config.yaml
model: "contrastive audio-text model"
dataset: "babble in 24 made-up languages, each with its own sounds, syllables and stress or tones, from a formant synthesiser"
train_examples: 39062
n_mels: 64
hop_length: 160
input: "log_mel"
spec_augment: true
win_length: 512
tokenizer: "word"
vocab_size: 7471
loss: "softmax"
embed_dim: 128
encoder_arch: "quartznet"
encoder_norm: "groupnorm"
encoder_activation: "relu6"
encoder_weight_standardization: true
encoder_depths: [3, 3, 3]
encoder_kernel_size: 11
encoder_stem: "single"
encoder_widths: [128, 160, 192]
text_encoder_causal: true
text_encoder_width: 256
text_encoder_layers: 12
text_encoder_norm: "layernorm_no_bias"
text_encoder_norm_position: "pre"
text_encoder_activation: "silu"
text_encoder_mlp_ratio: 4
text_encoder_head_dim: 32
text_encoder_fused_qkv: false
text_encoder_bias: "all"
text_encoder_qk_norm: false
text_encoder_layer_scale_init: 0.01
text_encoder_parallel_block: false
text_encoder_inner_norm: false
text_encoder_positions: "rope"
init: "torch_default"
residual_init: "zero_last"
optimizer: "muon"
muon_scale: "original"
learning_rate: 0.008
momentum: 0.95
nesterov: true
orthogonalizer: "newton_schulz_5"
adamw_lr_other_params: 0.0012
ema_decay: 0.999
max_steps: 8300
batch_size: 256
epochs: 54.4
lr_schedule: "linear"
final_lr_fraction: 0.1
warmup_steps: 830
weight_decay: 0.0
adamw_weight_decay_other_params: 0.01
Rows from block 3 of the audio encoder of a small contrastive audio-text model, named by matrix and row number. Rows with one number belong to one channel. Each number is 128 + 24 x the weight over its row's rms, rounded and kept within 0 to 255. All counts start at 0.
After each channel's rows are labels from the 100 clips, of 14848, where the channel reaches its highest value: "lies over" is the class under the peak. Only what is clearly more common there than usual is listed. The data: babble in 24 made-up languages, each with its own sounds, syllables and stress or tones, from a formant synthesiser. In brackets: how many of the 100, against the usual share in percent.
# convs1: first pointwise conv (encoder.blocks.3.convs.1.weight, 160x128x1, standardized in use), inputs 0-63
# convs3: second pointwise conv (encoder.blocks.3.convs.3.weight, 160x160x1, standardized in use, transposed), outputs 0-79

convs1.131 [118 115  99  81 149 156 126 186 139 141 121 121 132  63 111 139 121 145 131 117 125 108 141 117 161 139 158 159 108  84 119 124 176 154 125 140 107 171 146 130 159 118 119 146  82  83  95 151 151 124 109 101  99 164 144 130 137  85 104 200 128 150 111 156]
convs3.131 [ 94  87 127 123 113 167 100 140 129  72 139 148 156 121 155 112 151 129 140 161 107 162  86 108 122 130  91  88 145 122 107 105  99 127 133 106 145 141 107 128 114 128 127 117 131  96  89 101 143 116  88 160 125  81 144 126 148  85 153  84 177 119 138 105 138 151 115 151 138 115 135 113 122 123 142 100 102 125  99 106]
lies over: silence (70 vs 41.7)

convs1.93 [125 139 139 186 139 106 127 111 137 137 131 101 110  91 144 123 143  96  92 127  84 144 156  68 108 158  78 119 145 138 127 133 121 144 159 118 168  94 114 117 154 130 161 115 151 147 120  99 119 199  88 145 157 110 151 144 141 137 140 122 127  97 133 159]
convs3.93 [126 114 128 168 121  96 132 149  82 107 124 129 115 160 107 161 124 112 163 113 104 126 148  87 155 139 146 107 143 151 147 127 157 139  83 163  96 113 104 139 102 133 146 109  90 141  99  94 137 134 124 141 139 148  97 116 125 102  98 166 152 128 163  72 102 147 132 118 111 138 143 135 169 106 199  94 121 110 138 165]
lies over: silence (92 vs 41.7)

convs1.91 [183 116 121 139 160 193 121 106 130 107 131 113 126 133 171 125  74 102 134 100 127 159 127 128 172 100  96 123 127 122 113 128 116 130 136 104 155 103 135 123 125 117 130 153 180 152 143 163 137 115 109 135 128 147 133 106  99 144 131 153 180 136 127 107]
convs3.91 [151 138 153 127 152 110 138 119 123 106 112 168  98 109 120  86 126 107 130 168 148 141 113 114 124 127  88 113 102 145 156 128 169 121 136 119 189 112 106 123  95 110  71 121 131 114 141 139 106 138 145 154 137 122 100 159 152 112 115 102 155 143 138 134 121 162 140  79 109 149 155 126 160 138 100 128 127 149 135 149]
lies over: /x/ (46 vs 0.9)

convs1.155 [144  97 131 114 122 116 179 108 130 122 163 123 155 133 151 175  99 119 109 118 121 146 150 121 117 109 141 128 120 131 174 135 154 133 135 104 134 141  85 138 167 149 169 152 168 107 133 153 126 164 132 125 131 108  99 169  75  89 122  64 132  92 131 185]
convs3.155 [144 167 141 108 128 107 174 120  73 116 118 105 144 160 123 132 157 130 103  80 157 157 133 114 145 123 176 152 130 133 121 104 119 134 104 154  94 125 152 105  84 134 134 120 153 117 130 152 119 136 135  76 127 139 127 123 171 132 131 115 113 128 141 153 158 163 100 161 150 159 124 159 145 137 107 139 174 124 118 167]
lies over: /æ/ (37 vs 2.7); /ɛ/ (28 vs 1.4)

convs1.107 [ 96 129 101 138 101  93 113 164 146 116 122 144 117 109  95 104 138 156 176 149 166 173 121 110 131 134 129  96  63 122  91 132 117 120 136  52 131  75  92 111 118  97 136 114 141 139 142 133 131 145 121 123 165 129 116 192 115 107  76 148 145 161 130 120]
convs3.107 [ 87  98 173  78 122 137 110 130  98 136 130 144 201 138 157 126 123 131 139 130 140 158 153 116 121 128 136  94 108 100 142  86 145 194 128 105 122 141 138  54 144 164 141 213 146 111 147 144  98 149 110 136 138 127 129 110 107 125 134 132 122  98 136 113 116 157 127 139 124 134 165 117  97 106 135 104 127 103 131  92]
lies over: /aʊ/ (25 vs 3.3)

convs1.4 [ 81 113 136 143 131 132  89 138 136 132 123 133 105 132 103 156 147 125 156 110 117 169 154 112 120 100 161 134 109  85 111  98 133 112  85 144 134 104 164 126 183 104  81 124  42  84 103 101 129 180 144 112  99 123 139 121 135 119 115 153 107 167 120 106]
convs3.4 [139 128 120 161  89 142 116 125 120 100 148 171 121 191 122 127 148 127  89 159  93 147 150 114 139 114 151 119 128 141 145  97 119 130 145 113 102 164 128 136 132 108 156 136  94  89 170 154 132 119 182 141 128 153 167 135 131 177 142 104 152 135  94 170  77 164 146 135 104 115 132 125 106 156  71 103 169 115 146 117]
lies over: /aʊ/ (27 vs 3.3)

convs1.156 [126 124 112 114 104 121 107 159 161  93 128 112 113 148 157 172 143 128 158 160 145 134  70  97 129 161 114 104 113 132 147 155 112 117 102 125  82 134 127 150 113  80 123 127 169 124 151 111 136 168 136 106 109 120 143 142 123  85 128 169 138 128 145 147]
convs3.156 [158 109 119 124 138 148 109  97 133 126 120 150 107 106  75 145 130 142  98  94 130 125 126  65 132 152 110 149 163 116 168 136 144 144 125 105 132 122 145 151 195 122 130 142  87  95 155 132 138 124  82 135 120 109 136 156 121 144 169 118 117 183 128 122 175 124 113 110 140 136 166 143  85 117 155 153 141 100 144 156]
lies over: /z/ (64 vs 0.7)

convs1.83 [140 139 129 121  97 100 138 104 118 143 124 102 120 123 103 147 120 163 177 103 100 159 164  93 114 115 157 121 108 108 177 138 131 131 130  73 158 123 114 118 157 137 107 137 106 147 173 142 131 140 131 103 144 117  87 176 142 122 139 135 146 117 136 116]
convs3.83 [153 132 134  77 145  99 109 106 136 110 146 177 102 124 132  91 178  88 103  94 134 109 143 118 120  85 136 160 151 160  95 143 150 140 136 133 117 137 104 175 154 128 146 113  92  97 150 117 140 134 147 138 143 112 156 117 126 166 187 154 112 154  90 117 104 103 126 104 137 102 130 116 103  99 137 108 127  86 120 137]
lies over: silence (94 vs 41.7)

convs1.22 [111 111 169 108 128 134 139 157 137 134 112 112 182 112 112 159 115 149 113 109 129 134 210  82 185 147 135 168 119  77 138 120 123 124 109 121 130 127 115 112 130 153 159 162  70  95 121 135 139 111  96 144  89 180 112  96 118 110 120 123 144 147 128  84]
convs3.22 [129 134 176 143 129 131 147 120 133 151 119 128 157 143 145 180 122 147 127 160 121 106  89  81 127 127 131 127 135 139 109 115 110 129 118  62  96  58  89 111 120 134 163 108 183 135 100 145 137 144 166 104 156 127 101 155 134  85 161  88 124 120 136 148 145 162 143 145 130 135 124 122 127 125 108 128 156 110 157 127]
lies over: /k/ (47 vs 1.5)

convs1.146 [156 154  91 114  94 148  97 111 125 138 107  88 122 135 119 137  94 155 112 121  99 118 106  77 136 139 137 134 159 112 143 137 128 127 119 114 189 146  71 142 151 143 122 113 154 133 138 151 117 129 110 104 136 126 135 139  73 120 115 102  64 139 151 168]
convs3.146 [150 151 136 110 152 113 168  94 163 161 117 128 108  52 152 123 134 119 100 137 125 115 129  95 162 109 144  91 128 130 106 119  84 132 129 106 135 156 160 121 110 109 169  81 114 126 146 109 100 131 141  87 121  83 114  95 134  90 145 112 161 131 143 113 125 168  90 159 105 118 127 129 149 151 104 151  96 137 102 114]
lies over: /aʊ/ (46 vs 3.3)

convs1.108 [144 136 133 103  99 125 140 112 154 119 111 125 146  98 149 144 150  78 116 143 122 121 152 113 170 145 111 112 126 149 132 122 118 173 112 141 102 106 132 119 128 125 143 177 119 127 106  97 138 158 138 121 148 145 140 121 106 125 106 120 170 112 145 141]
convs3.108 [ 95 108 176 144 188 126 130 132 103 146 135 111 136  53  98 181 158 179 149 168  99 135 164 126 106 146 144 101 130 133 112 130 112 128 161 126 113 119 130 156 135 131 124 146 104 107 147 130 147 120 130 149 129 129  53 117 154 123 107  86 130 136 140 119  70 126 132 148 129  91 140 132 176 157 132 178  78 125 129 169]
lies over: /z/ (77 vs 0.7)

convs1.115 [118  85 107  98 110 176 107 110 128 140 111 104 131 114 175 101 130 110 148 126 135 151 150 144  80 133 117 169 129 104  67 136 106  93 115 128 169 164 141 179 174 141 151 129 167 202 140 140 135 140 106 119 146 114 137  75 141 167 152 137 105 106 128 118]
convs3.115 [133  92 108  83 110 116 153 160 114 104 141 130  94  66 136 122 132 121 171 153  90 106 125 167 137  90 124 167 135 135 126 188 166 150 130  97 131 118 121 133  81 142 118 138 133 138 162 120 105 123 138  78 120 140 148 136 160 209  90 148 108 126 108 102 165 120  99  87 137 134  68 167 117 126 139 144 117 131 144 135]
lies over: /ɔ̃/ (36 vs 2.7)

convs1.45 [167 107 107 134 134 127 142  74 131 113 150 152 149 159 122  95 126 108 140 131 111 211 135  89 113 123 125 150 123 155 123 136 106 164 113 133 135 140 152 111 141 103 136  87 106 139 116 109 139  88 159 126 142 146 123 110 110 152 145 139 128 142 105 108]
convs3.45 [128 101 122 121 143 150 118 110 132 131 122 126 105 100 117 119 154 103 127 143 153 121 118 124 122 150 151 151 140 131 148 153 128 127 134 111 136 124 150 144 114  98 101 110 123 101 112  88  57 112 168 147  84 127  79 143  95 129 119 102 118 154 115 154 168 125 110 121 132 115 167 126 143 139 105 155 140 149 146 152]
lies over: /s/ (39 vs 0.6)

convs1.88 [129 143 143 133  96 140 141 115  97 162 136 206 119 115  85 107 130 159 170 115 151 137  90 103 146 117 121  89 106  81 152 129 150 130 149 154 106  89 113 147 132  92  80 144 148 148 154 142 125 158 107 136 124 134 165 159 133 113 129  87 106 113 103 124]
convs3.88 [168 103 146 173 159 149 127 146 152 134 179 174 135 125 146  95 130 150 125 114 105 123 120 153  76 126 154 132 120 115  95  93 130 137 133  79 110 104  90 127 147 156 110 127 150 106 121 152 139 109 140 127 142 152 124 179 126 164 145 139 130 124 128 141 141 105  91 107 101 120 159 132 123 121  37  81 147 153 110 136]
lies over: /ɪ/ (38 vs 0.9)

convs1.116 [ 99 133 135  94 151 103 134  98 153  82 138 135  58  37 188 157 107  77 150 157 122 151 123 106 121 137 148 122 147  99 129 149 159 150 151 129 112 107  97 127 130 156 125 117 115 154 142  95 163 108 144 107 143 101 120 115 119  96 120 151 100 124 105 133]
convs3.116 [122 122 133 127 157 136  93 105 117 104 138 107 113 100 146 152 101 183 103 129 120 106 128  77 108  95  89 103 120 100 157 133 119 136 102 114 130  94 107 113 121 122 132 111 139 130 127 101 150 142 148  96 130 129  94  78 168 103 144 122  83 101 161 101 105 113 115 113 105 125 127 123 114 123  93  77 116 127  64 111]
lies over: silence (100 vs 41.7)

convs1.147 [102 119 112 114 126 116  95 134 146 143 114  56 107 133 107 122 107 153 147 136  94 129 133 109 160 155 190 108 128 145 138 232  97  93 125 118 121 123 116 114 155 154 102 127 100 100 128 117 183 142 107 129 113 112 101 111 115 101 106 157 107 132 126 129]
convs3.147 [145 136 167 118 145  77  69 104  97 113 121 148 102 102 127  95 104 152 114 144 161 129 120 130 199 138 125 124 132 151 110 154 165 138 119  81  97 123 144 127 122 125 153 120  68 124 132 103 112 127 156 158 153 120 118 116 116 114 134 124  99 136 123 112 148 113 167 169 169 140 115 117 125 125  98 150 131 112 137 146]
lies over: /ç/ (54 vs 1.5)

convs1.7 [110 109 135 141 127 149 127 122 161 149 139 139 111  99 150 175 185 136 100  96 146  85 118 134 171 155 137 103 124 159 128 136 146 116  86 140 124 101  90 159 135 136 122 153 148 156 147 124 114 160 126  90 157 176 111 127 127 112  86 148  98 122 114 127]
convs3.7 [108 143  83 149 109 129 104  97 130 132 115 129 116 139 139 160  98 147 149 141 117 103 133 150  77 156  96 141 134 144 151 140 105 131  79 140 130 129 139 131 162 128 142 107 118 117 112 152 118 132 119 123 148 156 111 121 151 132 117 119  96 139 138 134 117 113 123 171 126 136 126  94 135 113 105 171  73 128 189 142]
lies over: /y/ (35 vs 1.4)

convs1.24 [150 121 116  70 143 167 151 147 139 139 103 146 142 129 120 138 111 131 158 110 131 116 116 127 128 131 154 192 119 150 134 115  90 153 128 131 163 156 104 134  98 103 146 137 152 117 122 150 153 162 114 143 125 138  91 137 133 124 146  89  83 141 113  91]
convs3.24 [113 106  66 153 138  98 120  97 109  81 105 122 132 126 118 156 140 103 121 109 138 136  86 125 113 171 125 100 119 120 119 121  72 134 137 162 154 118 124 127 142 127 116 135 107 100 113 152 137 137 144 165 143 130 111 104 112 121 116 158 125 134 154 120 113  75 119 175 122 100 137 134 149 139 116 114 143 144 129 121]
lies over: /k˭/ (38 vs 0.7); /k/ (38 vs 1.5)

convs1.153 [102 159 140 113 141 166 132  77 126 151 148 120 112 147 120 137 184 143 158 160  88 124 103 107 145 141 141 148 172  91 117 136 132 104 141 138 100 112 145 151 128 112 120 134 137 163 161 173 141 130 141 113 110 136 103 146 110 100 134 114 156 148 132 159]
convs3.153 [149 160 132 129  98 127 136 100 117 135 109 156 121 120 107 170 116 162 155 137 149 140 182 112 143  64  71 114 114 108 102 142 129 123  95  97 116 113 125 168  92 104 135 144 123 135 131 156 122 122 111 163 120 123 151 109 134 121 114 163 109 150  86 112 158 148  94 115 123 108 120 179 111 141 110 110 133 157 119 143]
lies over: /k/ (26 vs 1.5)

convs1.18 [117 152 127 112 125 130 134 106 142  97 154 146  88  80 149 138  82  87 127 120  79 194 140 138 108 129 169 119 170 108 135 145 128 140 131 135 122 108  79 111 156 169 109 122 140 117 147  93 130 123 112  93 128 100 134 141 138  75 161 157  83 165 119 106]
convs3.18 [ 88 124 132 129 167 135 114 101 122 123 115 126 102 145 118 146  99 127 125 140 117 188 168 123 125 117  97  92 131 123 116 138 140 147 136 154 142 157 107 143 157 121 127 105 143 141  99 145 148 111 117 184 147 102 118 124 131  83 127 120 136 126 109  90 127 124  95 144 122 130  78 112 116 114 168 115 129 158 205 116]
lies over: /q/ (38 vs 0.4); /p/ (30 vs 1.3)

convs1.119 [147 139  79 136 142 166 152 109 167  95 131 171 115 150 152 101 136 170  99 100  75 134 111 157 127 123 127 166 116 105  92 130 110 140 108 137 109 123  47 122 141 123 141 120 116 113 100 124 134 180 136  69 134 168  76 146 159 115 152 155 100 112 123 144]
convs3.119 [147 133 118 111 104 128 105 135 134 127 125 101 114 108 140 164 144 127 109 145 122  99 123 119  92 154 102 143 126 118 122  88 128 114 114 142  64 151 121 116 119 123 130 146 114 175 120 116 110 136 147 142 102 158  65 115 178 152 106 152 113  85  82  81 124 121 134  82 100 103 137  60 109 113  74 161 112 113 110 129]
lies over: /q/ (57 vs 0.4); /ǃ/ (25 vs 0.4)

convs1.37 [102 156 149 103 135  94 145 121  99 133 132 130 119 131 124 109 116 124 127 122 170 139 117  96 113 146 165 196 119 107 148 147 132 113 102 153 141  91 148 158 141 115 156 128 148 130 133 115 142  82 140 153 119 151 115 158 106 127 127 129 157 163 134  87]
convs3.37 [114  50 139 109 133  85 101 149 144 130 119  67 112 109 136 104 136 107 158 138 132 136 156 133 158  64 147 166 121 158 149 128 161 130 123 143 153 175 145 127 131 138 147  94 104 120 122 139 115 123 110 103 154 103 141 152 117  80 151  88 135 104 159 143 138 130 163 137  99 131 125 166 109 132 198 129 133 137 117 131]
lies over: /ɪ/ (47 vs 0.9)

convs1.150 [157 114 119 106  81 138 111 107 104 101 153 139 146 157 129 117 141 121 163 153 128 128 116 101 149 154  75  93 154  99 111 117 191 121 141 101 108 131 158 137 190 102 134 151 146 148 159 134 137 130 125 157 147 115  95  98 113 143 147 139 102 116 116 115]
convs3.150 [ 68  79 124  87 141  97 118 146 160 116 160 125  93 100 163 112 146 103 123 129 163 100  99 121 140  88 155 164  63 115 159 158 158 165 127 119 113 104 125 146 118  90 107 137 129 138 133 131 148 101 130 121 119 134  83  82  70 172 115 147  94 152 122 116 105 140 134 143 120 134 121 100 106 162 124 124 138 132 125 157]
lies over: /aʊ/ (35 vs 3.3)

convs1.152 [112 149 140 128 115 116  88 145  58 145 164 128 156 102 115 164 100 154 127 132 132 135 131 138 123 118 160 116 134 172 132 115 110 141 167 152 117 128 146 117 131 122 125 129 120  88 123 143 125 129 142  77 153 142 100 123 134 151 126 126 116 113  97 107]
convs3.152 [ 88 135 176 103 174 121 164 141 142  89 113 116 142 139 148 155 116 153 138 137 144 116  89 140 126 147 167  95 110 163 108 167 168 147 109 115 135  85 151 139 149 122 114  93 130 153 105 143 120 139 165 131 119  98 137 158  95 151 116  91  97  48 115 121 140 130 121  84 132 125  97  96 107  72  96  96 112  85 123 112]
lies over: /ɛ/ (34 vs 1.4)

convs1.61 [161 121 106 134 131 144 113 111 184 120 157 127 107 156 104  85  76 168 139  91 109 101 110  88  98 129 156 124 128 168 101 120 149 142 131 124 141 105 126 143 155 103 107 131 115  91 134 134 162 145 117 139 114 114 152 131 101 157 107 137  93 106  94 108]
convs3.61 [127 162 147 120 134 102 126 140  76 149 132 172 136 132 141 138 116 155 125 140 137 110 153 118 118  75  84 112 121  95  94 149 132  88  88 154 113 113 146 120 119 122  89 111 139 105  97 106  84 126 134 135  97 141 132 110  99 108 137 128 106 114 195 134 120 107 118  89 133 132 120 146 140 127  93  98 150 151 119 131]
lies over: /tʃ/ (58 vs 2)

convs1.134 [133 135 126 101  98 104 109 154 153 133 101 104 151 141 138  55  68 137 136  96 125 106 124 162 159 114 148 123 115 140 128 160 162  51 134 111 140 112 116 128 117 120 128 168 157 111 156 160 145 119 152 163 140 107 114 118 139 108 152 108 133 126 140 115]
convs3.134 [137 155 140 176 142  98 113 133 166 142 122 146  90 137 202 111 118 159 155 152 113 106 108 163 149 100 117 145 108 160 104 151  93  82 147 126 114 123 110 111 122  53 116  86 143 146 141 124 144 115 143 108 100 101 137 104  99 121 155 132 128 108 121 127 144 127 131 125  89 113 102  84 102 129 142 132  97 145 154 161]
lies over: /ç/ (42 vs 1.5); /s/ (31 vs 0.6)

convs1.49 [146 132 176 125 153 114 111 107 157 107 103 117 136 118  90 174 129 172 134 112 165  96 122 127 122 104 157 106 153 147 135 109 163 112 128 131 102 140 146 129 139 107 136 145 127  97 134 167  76  91 136 128 120 124 130 114 105 150 111  93 107 174 110 129]
convs3.49 [119 160 133 161 185 130 168 174 156 152 140 109 153 134 188 143 156 157 109  81 110  91 142 135 129 123 126 141 126 144 129 141 133 122  90 107 127 118  98 124 138 164 138 138 121 154 143  82 181 121 182 162 166 156  71 191 106 121 134 170 174 163 176 122 102 105 142 130 156 167 141 152 151 143  96 116 109 142 142 117]
lies over: /ç/ (33 vs 1.5)

convs1.87 [128 106 123 129 148 142 104 174 108 151 128 118 113 112 125 145 133 156 103 127 157 106 131 118 136 127 130 114  73 140 123 124 153 135 107 106 132 135 125 117 118  82 127 149 180  95 172 143 145 143 160 132 155 140 195 130 114 132 115 125 115 155 138  99]
convs3.87 [142 104 160 135  74 108 141 102 162 109 116 105 118 138 121 129 136  95 113  98  96 118  62  94 113 124  95 109 106 104 152 109 100 110 111  89 159  95 111 103 138 141 145 141 128 125 148  97 130 146 151 177 150 124 126 116 127 109  88  98 124 102  98 118 204  68 145 116 135 111 121 131 125 110 127 134 120 134 150  92]
lies over: /x/ (83 vs 0.9)

convs1.73 [130 156 124 111 123 115 152 123 160 164 158 123 156 139 127 145 188 132 110 124 151 118 127 172 139 136  98 125  89 127 127 137 133 143 137 120 150  96 117 116  93 128 117 153 163  92 101 144 165 106 143 113 134 145 122 120 130 126 125 117 117  87 122  51]
convs3.73 [136 113 139 101 128  84 141 138 164 158 134 125 129 126 132 103 142 147 120  69  80 124 124 143 147 134 107 117 122 119  90 135 105 115 160  93  97 108 109 131 154 136 166 119 109 174 169  86 117 103 166 168 129 135 153 104 124 150 160  96 117 136  84 131 114 178 102 128 143 110 108 117 127 127 101 129 134 134 206  98]
lies over: /x/ (27 vs 0.9)

convs1.80 [153 142 120 136 110  95 174 125  92 152 116 129 107 145 131 122 200 139 126 103 109 136 116 143 121  88  62 131 100 123  97 108 152 112 136 142 131 157 108 146 190 137 130 131 133 158 184  98 127 143 107 110  97 111 119 106 115 145  95 145 128 134 167  89]
convs3.80 [134 168 124 134 115 103 130 102  87 139 157 109 128 113 148 114 124 133 141 104 105 135 169 148 170 172 126 127 121 115 104 141 131 128 109 114 111 104 162 141  86 105 196  91  91 123 114  86 123  92 157 177 111  85 169 165  74 153 145 123 104 139 165  88 130 152 107 169 113 133 126 100 120 112 127  97 111 141 156 126]
lies over: /q/ (30 vs 0.4)

convs1.10 [139 118 120 121 165 104 170 116 179  97 110 144 133 116 149 125 145  82 103 104 109 158  88 134 132 135 131 153 124 140 104 151  97 170  89 171  98 112 110 163 155 118 139 131 172 146 125  91 138 171 113 138 108 161 139 111 108 111 114 131  87 161 131 156]
convs3.10 [138  85 156 158 114 178 124 117 164 141 153 152 151 114 108 128 105 106 161 146 116 124 114 108 114 157 116  98 144 112 110 164 128 129 141  77 121 125 163  99 116 117 103 153 142  68 119 132 168 148 173 107 108 146 117 161  97  61  93 114 138  74  95 106 114 139  77 130  95 154 101 121  99 108  86  86 106 117  95 120]
lies over: /ɔ̃/ (35 vs 2.7)

convs1.29 [ 79  87 113 142 153 162 122 126 164 139 108 109 115 135 116 141 157 162 143 123 156 140 123 135 154 144 113 155 155  92 138 118  80 149 107 120 129 132 156 135  94 117 102 157  79 114 130 141 119 156 106 122 165 118 159  99 150 122 150 115 122 117 128 109]
convs3.29 [184 125 139 126 117 138 119 123 116 109 136 114  78 114 128 124 123 167 190  95  97  97 112 135 146 172 111  98 189 117 143 124 170  77 140 108 156 149 127 100 155 149 141 127 114 130 169 129  79 143  83 144 126 129 136 113 161 104 117 144 127 165 130 135 159 129 129 140  88 156 140 122  93  99 118 113 125 139 130 111]
lies over: /x/ (29 vs 0.9)

convs1.28 [116 139  73  89 116 127 112 124 136 120 126 165 169 131 132 132 121 135 119 122 129  77 107 157 122 155 114 126 102 145 117 106 100 132 117  95 133 135 134 125 129 111 142 170 118  81 141 129 144 150 124 172 132 136 110 121 129  97  96 130 144 159 125 134]
convs3.28 [101 150  73 109 198 125  98 116 120 121  74 151 144 151 173 104  80  89 127 156 177 103 118 159 136 139 111  97 124 150 186 150  99 133 167 120  94 126 118 110 162 114  95 136 148 114 120 117 155 135 118 150 120 112 139 126 134  99 125 111 120 130 151 150  98 165 124 119  75 121 103 105 100 148 138 152 116 141 147 142]
lies over: /ç/ (43 vs 1.5); /s/ (30 vs 0.6)

convs1.31 [119 125 135 140 116 140 119 125 136 103 116 146 147 127 154 147 100 127 131 122 145 126 121 143 127 102 149 136 139  89 118 113 126 118  86 145 157  97  95 123 101 127 150 160 101 111 117 129 117 164 114  99 125 125 126 139  92 122 142  85 143 144 122  99]
convs3.31 [ 92 151 111 153 101 166 121 104 135 104 118 134 132 105 114 128 121 117 126 151 133 162 111  94  61  92  76 112 101 110  96 115 138 115  96 162 102 142 108 109 123 131 122 111 100 123 127  83 136 130  78 109 138 151 116 127 145 141  75 135 144 127  95 118 137 124 128 133 120 141 105 127 127 123 159 135 155 150  97 114]
lies over: /y/ (29 vs 1.4); /ɪ/ (25 vs 0.9)

convs1.70 [130 120  97 120 105 126 110 138 153 114  82 137 114 140  97 137 153 137 136 129  93 136 186 168 112 104 108 121 140 138 136 137 103 137  86 132 175 135 150 152 110 129 153 119 122 166 156 115 172 169 151 120 146 121 115 124 138  96 146 120 112 112 116 140]
convs3.70 [127  92 134 118  99 158 128  88 146 127 110 186 128 152 146 138 104 192 111 183  97 131 126 148 140 152 120 151 123 164 119 127 110 115  99 125 141 134 124 126 102 108 110  99 161 108 121 123 133 125 118 149 108 163 172 114 143 102 174 122 122 132 161 134 125 163 165 117 107  97 125 194 130 148 151 135 124 102 107  80]
lies over: /ɔ̃/ (32 vs 2.7)

convs1.13 [148 111 133  97 136 119 132 155 189 154 131 163 164 132 153 144 151 114 113  91 142  83 126 163 101 167 109 143 107 148 109 131 171 104 143 130 102 128 153 125 139 118 139 135 166 114 128 107 122  67 121  80  97 148 129 150 116 106 175 115  87 103 118 141]
convs3.13 [115 149 124 136 119 108  95  99  96 119 150  93 138 150 126 144 139 134 166 115  54 125 112 144 102 146 143 109 137 117 106 155  88 127 127 122 148 137 151 163 139 107 158 136  91 148 106 145 104  96 144 126 149 110 103 120 143 133 105 105 125 130 153 122 112 136  68 129 155  35 131 163 132 113 154 115 152 128 119 151]
lies over: /tʃ/ (47 vs 2)

convs1.62 [129 127 143 127 130 112 131 133 148 112  87 124 129 127 110  86 128 135 147 108 147 119  97  97 108 120 157 120 137 107 117 123  99 141 130 137 102 113 156 146  91 175 119  90 114 144 139 141 146 172 141 148 107  95 170 133  99 142 144 142 116 132 111 157]
convs3.62 [125  88 125 158 155 130  79 114 133 131 128 144 149  98 133 113 126 121 143 117 107 121 117 118 153 154 131 113 132 137 110 138  85 132 175  95 100 110 139 124  88 131 138 130 148 125 159 101 144 145 142 106 141 137 140  92 136 119 170 142 122 122  96 113  93  99 134 113 141 122 141 139 138 143  92 124  57 169 128 131]
lies over: silence (100 vs 41.7)

convs1.77 [120 121 119 116 152 144  94 101 176 129 112 149 131 156 157 122 161  94 113 141 143 121 154 147 166 124 130 138 147  78 135 139 134 148 101 111 113 122 150 146 176 139 136 150 104 169 117 113  98 140 118  89 135 126 178 123 150 111 127 102 137  99 137  89]
convs3.77 [161 152  96 137 183 113 144 174 133 100 139  99 122 155 154  87 132 102  99 143 125 114 110  72  99 141 128 100  99 135 116 172 115 125 130  66 125 128 122 120 100 150 133 169  97 142 141 169 105 131 110  98 145 120 113 143 137 124  97 136 137 105 105 118 118 129 116 108 164 150 121 129 112 136 126 142 164 171 107 147]
lies over: /z/ (35 vs 0.7)

convs1.32 [138  98 129 155 108 146 143 113 144 104 139 138 106 129 148 181 104 164 143 107 149 131 177 129 144 115 118 157 116 113 121 108 149 107 114 139 128 152 136  87 134 152 165 181 138  55 147 123 157 122 186 116 101 163 102 135 123 122  94 127 130  98 124 106]
convs3.32 [112 135 122 143 138  90 148 170 105 116 123 120 150 128 104 128 144 111 152  99 149 139 142 110 108 139 126 131 133 139 135 155 141 125  86 149 115 152 131 165  54 122 120 127  69 150 156 121 130 126  94 147 127 134 111 131 104 171 123 163 142 115 175 146 129 169 152 134 107 126 171 105 147  85 123 116 143 147 124 130]
lies over: silence (80 vs 41.7)

convs1.97 [116 129 123 117  62 106 111 187 161 130 139 108 101 127 109 138 114 120  97 110 123 115 102 131 206 152 106  93 127 131 162 156 104 129 141 125 145  89 149 131 123 140 143 118 139 139 146  81 116  95 107 146 114 110 161 146  92 171 135 111 121 138 164 128]
convs3.97 [120  64 164  98 144 126 130 142 148 135 157 165 166 118 173 128 155 158 109 109 141 164  99 104 123 134 112 117 131  84 110 149 134 109 124 124 123 129 168  93 112 181 149 168 124 133 107 128 170  91 136 145  98 140 138 184 144 130 122 149  83 144 124 114 109  99  98 170 139 124 130 129 163 114 140 155 115  68 121 101]
lies over: silence (100 vs 41.7)